{"model": "class-conditioned image flow-matching model", "train_examples": 147500, "conditioning": "class", "arch": "dit", "objective": "flow_matching", "targets": ["length"], "num_classes": 4, "activation": "swiglu", "qk_norm": false, "patch_size": [4, 4], "lr": 0.0007, "eps": 1e-06, "batch_size": 64, "lr_schedule": "wsd_sqrt", "warmup_steps": 6320}
Rows from block 3, named by matrix and row number. Rows with one number belong to one attention dimension. Each number is 500 + 25 x the weight over the matrix's rms, rounded and kept within 0 to 999. All counts start at 0. Numbers have three digits each.
# q: attention query (model.blocks.3.attn.q.weight, 512x512), inputs 0-73
# k: attention key (model.blocks.3.attn.k.weight, 512x512), inputs 0-73
q.445:502540496525501514500558530493491497498485473442509520472500516498469487516507504499482499486499514498519467543531481494502514521503519478511494522486520524515526491501492477526502494522505466513512530463493529500470523502
q.446:509463485495513498524483488504519509519490499531510489493517524542469465488494490494489511480483506526461498494494482504509479520487506492479487524515502500479449499557527484508498523494456472515538492485483501483487520536
q.447:546508512492454513511423477487539517485510515544505480486467505478542536463513495538494508485491486508509516502499499498542505485509504506532513504510507521501502447492500511515498475508528487541485498495475554485461494460
q.448:541456477496526527508502469471503502522503488446520480485488501483484508532519500517508484507501492482493476527520471461484471510534505473541496521488519520514502478553549546482516482486431498508532472517545502485476502532
q.449:492528534503475500495508505493500510484472455485515511496468531516480482487526483528501528482469513505552496485525479467459518498480503527463502512489479508508489502477524519442524502511515480475505526498470471516497500514
q.450:490493525514481479514498498469502541556501538486518518485513491502461529470495512519496535520485479517467510555466506497473479508481506470466489511503499522517507514502461461494540500514475505516510525532503506488505520477
q.451:526520470540487526535479489526533486541479497539488485505498512481524474547468467461501477515518506467484461476489529538509527548537522493481524479496494517523479518495476530477503482463491500437455508517491494521461546503
q.452:488486489520490514488492507536506505463489553443497500507482529491521531470470505524445509517516514499529484484499546498510481486518548525568540518519498497516478483461479497504475511518539500480497528484509503462474503447
q.453:469486511489516522510562502511494535480504510509502475501464504510470523515535453541523493530529487471512460513506510504518513490524517490453498536472470514498495478508488532461496491489488518500555492508516494502508455494
q.454:519479467484522486462494475520493512542510472497501439545489476494495494525536475505457466462521504492550498463512492504457501475479494528472516525491471510477523497509485518505506477507517518510543498520479504515493494508
q.455:510542504491505532482520528519501519481498521493549519440456473545559507471544448549507519497489544424494514475476499520463490493496472473484494519481531488478464507502505524498507501537515532534513505488496530489517490463
q.456:488471454528516511535547490546485499492501502481504496482479442552520499482533554495541506492477516448486493535499494454483454504476527426500533503492508504481527500459521533454479494490482539456496489539520528505527480509
q.457:507519484503496476476513485507494510508531502564525478545527445512536509475496468487488520505564486537463514499510525480505499516493487510451520463512474531480489506505466517458453521516465518484481534510494493501522476475
q.458:500489485528491495504494512506512510524515458484509512480537493483454502473459476513484528512472515507514523507507523481475498497482538478446487535467486528503473488462466477498451520533494531503518539448436495494538455463
q.459:524506488488484503523492453500492516509497498498503507465522493543443487508494529479493484500481476489532489526477507487501467528517479512473460493462508496520536488476494464496502479511527524505459484477528515496513461497
q.460:553493489482520505487522465555558426526494457478474478510527554524471498456514497479511515486525526524499534486491507512531465499504503476445528514461491527498511483524491505509543507523514502475510493497528516502524485513
q.461:495526520484518519495501500486510499491514564479465507494492507482517550525519540502509530529477512493540497492521492510519481505503478519528509548543480512497494462477512534498493503493518522537538478509463482495526478520
q.462:490443498522475491495538524454484517518508530508496502493502494521506491442512490481503489484508477493522477501491500500493514492508490532517472499465504489518524496503491468500482486534473545544506547506469500525502469496
k.445:499453508475493506489491454508499519498489500498494498500497521497501449508538478502526495518479517458517534477504539496490540493465502520516472488499530501497535513444515501472494486506501489499492504493485518479506520506
k.446:530448467492506503494489551450505516498495455501494509533516514483458485519481490545473492485474511480484495462496485518511532518513524529505521535508516517458503501489522486516530522526494479516507549504528467502505484465
k.447:505470510484506511455494526501483491515500503505497472489482528507493442519503527497469487489491487509480439554509521507457504511497485539478477519542525517545512495483478503472498506502512510540508498529468485475505469489
k.448:472476492486483500486505484513487478479542542477505523469513505493482498488496520497495508503494495517463524545493455501500502493484487477520462507472474507516506525531488471460540528536489530510547482469543467519534497491
k.449:447510449490513501512502494506489530508444485499493502527490509489487482521507487483494492498508522489489492531492471527465486506516498513511510512548509512508510530503495527515491499490502475477461529542536487528483470514
k.450:506508473496477541506504474549496490446527508525516483498515542491520505506493530544522496514475482492508490494536521481510534490486472487535492500501504458508504515534553509484470487505502502503516486509476501475503508503
k.451:454561488520501505511542517467501496529492457468463467484532493474521507509483480477494440476524485498518469498489508463535558508535508502534499494479511476465514483502515480487487502542496443515520526520514487505490476494
k.452:519493529515481478494540516444471499541498505461501480471536483556476492474511479452529490498471504545446488464476529460542502509472539534525500493517499529493419489489509438475495509473444488519493514556504496501539501457
k.453:501461533488499465502521490474505531547515486474501523525525518526491504502496511493501493483463501492501461552495507489504507493505512510459489533544542546510539496471473486505478468511481464515536519494493523473555476500
k.454:529488479550489464529483508509483527545486499492441460457553494503508555525500484522464489451499491491500518482474481487515481492529472488526458510504497497508481507484489546532493513531484516484493457452460488481537483527
k.455:505522535494460477517492509438495513558487470493467516529520527467483503496479486463510500503513509503506505578522496500466504488507481482455498518537496507493508498489483492497515483492491482514531460489479503506477481512
k.456:482505510529491510547516509512447478520488496481546489478466496500467523532487466505467496515485521485503505581498453515504549493515412498453507480516477493508510517513528506464528510465455464511522507482510504527470521514
k.457:533520535508485500515484545508501494517499462465512493484488474494506511483486503478498482481508502490479511506500485501500508501473510473465511488496442455494513468553452514514482530485547530539487502498474492505481485482
k.458:539466492519489511469542478500536490506479488508506538473527529528489548495513524493529511445475516463523522472488494517516511508495541481437482497528477500522497491517441452492492480517498533522488496497497477479500511493
k.459:471530494500539529529507491473519493516515473501472478482502526442534486450532468543526526514525551514518529510506481559492472487488538480506510520509491493492520504512521503477520501499488467487486509497531480481466537495
k.460:531502492511564516485455500504485474536492491527466494510496493532518497490498492490478559471522510459504522499541501463522513488514479509540516476507528498471442500509496502523503435495550514508469480508487536514518511506
k.461:507502504481500493480463524514535475448491487520460467488485537513501513525502461519500515496473476499542501478502526495456543519537493496507472529550513531493501514478497509516493491477529468563524512512459495495530492520
k.462:495438520517484511508530530511531448450471475488517510507529565502480463543475512492500491514471508498555487522486479530530475476518493507478523529511477532497516534512459480519502483497497524526466485435480520474487506482